config = dict(
    arch='resmlp',
    model='multi-label image tagger',
    dataset='rendered solids tumbling over patterned floors',
    train_examples=195000,
    image_size=32,
    crop_scale_min=0.8,
    horizontal_flip=False,
    translate=0.06,
    norm='layernorm',
    norm_position='pre',
    hidden_act='quick_gelu',
    mlp_ratio=4,
    layer_scale_init=0.01,
    parallel_block=False,
    inner_norm=False,
    patch_size=[4, 4],
    conv_stem=False,
    layers=8,
    width=128,
    num_labels=47,
    init='orthogonal',
    residual_init='none',
    optimizer='muon',
    muon_scale='original',
    learning_rate=0.013,
    momentum=0.85,
    nesterov=False,
    orthogonalizer='newton_schulz_5',
    adamw_lr_other_params=0.0028,
    max_grad_norm=1.0,
    max_steps=21300,
    batch_size=128,
    epochs=14.0,
    lr_schedule='cosine',
    final_lr_fraction=0,
    warmup_steps=1060,
    weight_decay=0.008,
    adamw_weight_decay_other_params=0,
)
Rows from block 5 of a small multi-label image tagger, named by matrix and row number. Rows with one number belong to one neuron. Each number is 128 + 24 x the weight over its row's rms, rounded and kept within 0 to 255. All counts start at 0. Numbers have three digits each.
After each neuron's rows are labels from the 100 images, of 14976, where the neuron reaches its highest value: "strongest on" is what is common among them. Only what is clearly more common there than usual is listed. The data: rendered solids tumbling over patterned floors.
# fc1: MLP up (model.blocks.5.mlp.fc1.weight, 512x128), inputs 86-127
# fc2: MLP down (model.blocks.5.mlp.fc2.weight, 128x512, transposed), outputs 86-127

fc1.316:134114150158161144141129098116083142123134098115093113141111153157068120139163116110183138132153110071122105143144111149092160
fc2.316:133115091157115155131129139137128155143138127147139106133121122131165140137109153098064126164092079129128128120161122118158168
strongest on: red object; egg; cylinder

fc1.104:125119126136115168133148143110132123116152112144134137103142148098140131118169127138098129154143137131153124099114172135107134
fc2.104:157126146154139152128133089084109157204099179115099112128169117094079131125144105103133110117110094133121131135121139095147118
strongest on: metallic; dome

fc1.475:138131126126124121088084134096126148117112160150141157169196106118103168120105134115131149117127165133117125105149151146060102
fc2.475:159170144146122133127143120100159117125110114126138098103131153125145070093149126140105084152108145157060132134117133136120127
strongest on: red object

fc1.401:147162127098101183157145141110134131119123116134139136120129137123146123123139155065138145156132103147109150150124132091100169
fc2.401:152101166204126075116103134201126129153125146146139195114067116134139116135122114122096107151161128122133156123143103166126166
strongest on: chain link; disc

fc1.386:114132147115097128107138134124160102142131114128089118153144175121140194099157105146105133159076117171106141109135113085124121
fc2.386:151185146099116148135136101139129137136124101117130062094129120101140143138161160118136108116125148098138137150132128140141145
strongest on: dotted object; blotchy object

fc1.168:119106127160138127129144133115141140120117151148136134100075137079207122152174142113125109135147130153117111105117123135146126
fc2.168:092107119156168154125134141117145114147137150141111133071113131067173093123127110126120138127154116107120129142142124144124110
strongest on: metallic; sphere; black object; largest object: sphere

fc1.12:150136118091131133120137127119136111124124113140126144150125140095131124156154148167145140117115147128089129126114119129077120
fc2.12:159158150117112103104142119121154118132093118125140119111116118122095152136146109117185135111091148112124096118114072114050117
strongest on: metallic; bumpy ball; largest object: bumpy ball

fc1.278:113113142061149174126178122132133124123088081133113137088083122143159136110116161149114134138148108108125156122134094152130169
fc2.278:154099132175106129088077126154077128113113159152114118130138147108084138119158098177136121133098134139119074123145167152123150
strongest on: chain link

fc1.381:117124150099106121122143104128135102153152126133121108187140124109153147106174165141106145124139094136130118115134127091086163
fc2.381:170126106142095136158113106126178140135109111113119149079158154146159138128145129143047136123158115121160134158119138135131132
strongest on: red object; its colour: red

fc1.175:116095144128125116125125084144108117101141139128163149143116141124086184126117100115133138125100103227120123129112124112117135
fc2.175:130151080121121152118112116134142125135136125143094114134096113112073114124100128108128131126140174099136135140118113160083095
strongest on: metallic

fc1.399:142129146075150165144133118121137126127140146066151105129145150166168115093130130143159132121083116165105121139183156113126150
fc2.399:098097160106073137111154129122122123154116146190116133130170136119115139140140147091095156119125142145143102138127089136112158
strongest on: chain link; twisted bar; torus

fc1.349:109115135113151134139133151141136086145174097128108126134108145112116166148136121133132142112133106176111166143095161124102117
fc2.349:159141163114127141150122137205107133105110129138146130111107133137119108126118138090130119124119146113089138130119171109142108
strongest on: metallic; bowl

fc1.329:130120142138094110114134103135121106092121147131141123128122106128115162146083119120158133129114134109137120139088112135139142
fc2.329:100108143138106166143117131135111123140110142126102110123148094157133120138120119141144178148121125159155138135125147158156117
strongest on: red object; count: four; its colour: red

fc1.357:122127125137129103120132112115171141130166143103145085123093141154104150145072087124153079145090151098123151112128120137149189
fc2.357:109145175101139167110096130157119120076108141134104131108124132094146133109128138136112166107137137142141088132190137141157122
strongest on: chain link; cube frame

fc1.141:117127160084112172127132150100131176083130154127152149105122144115197152149112135103150132100114118188116121124120136126116176
fc2.141:119128132135122108114154117171143099151135136138134176096095140112106195130132109134118094129130131138132119155180139136156171
strongest on: chain link; disc

fc1.172:118156124142120111140129101141124126094144118119108085138098116117169102166096109111123141115122161134110158125123131157118104
fc2.172:123109116098144159123176103106130141116142124095128171168080095169145132132130126154160109145152165092140138143139094116131092
strongest on: dotted object; bumpy ball; checkered object; sphere

fc1.424:142153146148131136190132195097159124110108098104170143130106115134150097113148120089131148157128143143083112093123154149135173
fc2.424:157151156175123155092141114122132109138127144129115125151131154103152138084065078120134143117146171172167116145163126114130107
strongest on: red object

fc1.1:049133164154146108096133149099186111127146071129131100166128118138136114095121078142144101120088098125139101139107132109128160
fc2.1:151106105072130152136138134091110100128134124157149133096116144188130148128154154168139136115132137156115129128122126133135141
strongest on: light from behind the scene; egg

fc1.286:110132146124146119124104121143155107146107128147107082133165117056099095171158125144143115096158127093117135153173130119115115
fc2.286:127140092141142107141132137157111157128144126108145177113139168150099143110113152116137138110120163161118125082154111149113127
strongest on: red object; tube; cylinder; largest object: tube